Weights of a small masked image model.
Model: 64-pixel images, layers 8.
Training: adam_atan2 at rate 0.0025, 12400 steps, batches of 128.
Data: trained on flat shapes of many kinds, plain or patterned, on busy backdrops, 97500 training examples.
Rows from block 5 of a small masked image model, named by matrix and row number. Rows with one number belong to one neuron. Each number is 50 + 10 x the weight over its row's rms, rounded and kept within 0 to 99. All counts start at 0.
After each neuron's rows are labels from the 100 images, of 14976, where the neuron reaches its highest value: "strongest on" is what is common among them. Only what is clearly more common there than usual is listed. The data: flat shapes of many kinds, plain or patterned, on busy backdrops. In brackets: how many of the 100.
# fc1: MLP up (model.blocks.5.mlp.fc1.weight, 768x192), inputs 96-191
# fc2: MLP down (model.blocks.5.mlp.fc2.weight, 192x768, transposed), outputs 96-191

fc1.742:48 63 63 29 35 36 46 36 49 48 36 47 50 61 62 38 49 53 60 38 65 37 36 52 41 59 55 61 40 68 45 54 53 52 44 60 46 36 58 64 52 50 58 47 32 55 38 40 40 50 45 52 64 50 41 47 36 52 38 53 53 56 54 37 58 50 71 56 48 43 62 44 47 50 40 41 57 37 58 45 75 61 35 57 57 29 40 69 47 59 55 50 61 58 63 40
fc2.742:46 48 52 40 46 53 52 64 55 39 67 56 60 35 54 42 53 49 40 66 54 49 51 45 47 46 57 40 49 41 37 40 56 46 58 40 48 50 51 34 51 42 52 48 55 61 38 48 45 56 61 63 44 54 47 49 61 46 56 45 40 39 46 46 35 67 55 41 43 41 59 50 34 55 44 56 50 44 48 43 42 54 47 67 73 51 60 45 65 57 54 60 66 36 53 42
strongest on: yellow shape (61); ring (32); its colour: yellow (26)

fc1.689:58 53 48 39 39 28 50 49 50 52 37 60 53 44 37 42 60 35 52 41 42 56 32 53 49 59 48 60 59 36 46 66 59 64 48 66 57 43 46 50 47 39 54 51 23 57 45 78 37 53 57 54 66 37 51 57 44 72 51 54 55 41 41 52 51 34 53 45 33 47 64 33 56 56 56 52 52 38 59 50 51 41 41 47 35 30 75 60 59 47 46 47 72 67 61 55
fc2.689:47 36 53 45 47 45 45 48 62 61 48 49 50 64 40 50 68 45 39 52 68 47 36 39 35 43 62 56 61 46 44 47 54 48 56 44 69 49 22 51 34 58 38 50 53 58 41 30 57 49 39 53 40 40 49 57 53 45 46 47 63 40 43 50 61 55 45 42 75 70 37 50 62 39 53 47 71 47 46 47 60 48 68 55 55 55 51 52 57 42 55 50 56 50 38 51
strongest on: white shape (75); its colour: white (37)

fc1.608:57 61 56 53 52 46 49 48 49 52 53 60 52 41 42 38 47 52 56 55 24 61 36 52 55 63 54 40 51 41 28 60 52 45 88 78 51 37 41 37 52 36 57 58 52 58 52 48 48 51 56 54 51 48 46 48 66 55 53 49 53 33 56 41 54 54 50 67 60 54 72 54 38 20 44 57 39 50 64 36 38 56 55 36 61 54 52 52 48 52 62 37 43 47 47 35
fc2.608:54 55 47 22 54 48 57 44 64 44 44 31 53 71 44 48 53 44 55 58 43 49 48 43 47 45 47 45 56 51 37 38 42 50 53 21 50 61 61 70 44 58 43 50 49 43 45 51 56 62 60 49 52 56 52 53 29 51 56 48 46 82 41 54 55 40 50 41 54 50 42 61 62 38 67 45 77 52 52 49 63 48 62 45 34 59 56 46 66 37 58 62 72 52 45 35
strongest on: white shape (47)

fc1.260:37 64 65 42 56 36 48 61 53 46 41 58 47 70 60 54 51 44 42 60 40 40 62 37 36 48 51 54 52 38 56 51 58 60 57 54 51 38 66 48 56 50 41 62 30 35 53 58 42 63 40 42 45 38 57 48 34 69 44 62 39 47 62 58 56 52 57 40 54 38 56 40 50 61 50 63 32 42 41 34 62 40 59 57 31 31 47 57 44 35 46 37 58 54 44 48
fc2.260:42 67 53 60 29 48 44 32 63 46 47 54 42 40 48 52 41 39 52 59 60 68 43 48 38 48 50 60 59 54 68 58 45 49 49 53 30 66 53 40 37 47 68 64 49 52 52 45 50 63 55 51 58 63 56 58 59 44 49 36 54 55 45 46 42 63 48 60 45 52 47 70 42 55 62 61 48 54 46 42 55 47 49 38 31 65 23 46 57 71 45 38 44 46 52 57
strongest on: white shape (72); its colour: white (47)

fc1.673:41 53 44 40 67 36 45 53 61 44 47 66 60 47 35 52 54 40 56 59 41 48 45 63 62 54 57 47 48 48 43 51 51 59 54 47 46 36 30 68 60 34 34 58 25 70 60 37 37 55 49 28 33 62 46 46 48 55 58 48 49 44 62 44 43 53 59 54 47 36 38 40 39 41 53 65 59 52 54 46 55 56 69 45 63 42 50 58 51 55 40 54 50 63 57 61
fc2.673:55 62 39 57 46 44 54 64 52 45 46 51 45 41 60 50 43 47 58 41 41 30 59 47 47 55 46 40 62 42 72 46 45 62 44 32 45 52 45 54 55 49 49 61 42 42 41 42 53 53 46 40 54 57 36 62 50 50 40 54 61 52 58 38 72 45 40 44 47 60 38 54 49 56 41 58 49 46 65 57 36 47 37 45 39 68 41 50 38 44 40 64 55 47 60 47
strongest on: white shape (60); its colour: white (33)

fc1.359:43 74 62 35 27 38 42 57 40 56 52 43 59 70 37 47 56 75 63 40 45 45 34 50 63 61 50 40 46 54 58 47 31 48 58 55 54 39 51 64 53 33 38 36 39 40 38 78 40 42 41 56 52 46 65 51 38 59 31 45 44 46 71 60 34 43 52 54 53 52 46 31 45 47 40 43 60 47 64 36 69 49 64 49 62 56 48 60 35 63 68 57 64 56 55 55
fc2.359:53 36 50 49 67 58 38 44 50 45 58 52 38 35 44 48 51 10 49 70 69 74 55 48 31 46 51 61 58 48 47 39 60 47 40 52 54 48 53 34 48 62 67 61 54 52 50 55 49 55 54 67 48 46 38 51 35 66 62 65 55 45 34 44 43 59 43 43 44 48 52 54 54 60 55 49 46 55 47 51 45 58 51 51 48 51 58 48 74 41 52 44 62 53 55 53
strongest on: yellow shape (54); orange shape (50); its colour: yellow (25)

fc1.342:35 40 34 54 51 38 55 53 56 43 47 74 42 65 54 78 49 38 55 64 62 47 55 51 38 45 34 43 48 59 49 38 66 48 67 41 49 32 54 61 50 48 29 62 43 50 46 61 37 61 56 50 45 64 35 50 51 57 53 44 54 49 45 62 62 45 71 59 50 49 50 47 41 42 67 56 54 52 59 36 67 47 55 37 53 51 49 71 48 46 61 69 46 37 41 38
fc2.342:46 42 39 59 45 42 43 79 30 49 47 65 48 37 45 64 52 55 44 60 52 46 56 50 48 55 32 61 58 62 52 39 52 49 64 55 49 49 63 33 55 55 49 74 47 53 43 24 54 54 61 35 67 51 43 50 38 45 50 53 45 48 55 57 54 62 49 48 32 37 53 53 36 65 55 50 48 53 52 50 50 53 43 52 58 52 58 56 37 53 67 59 36 43 57 40
strongest on: white shape (66); pink shape (45); its colour: white (31)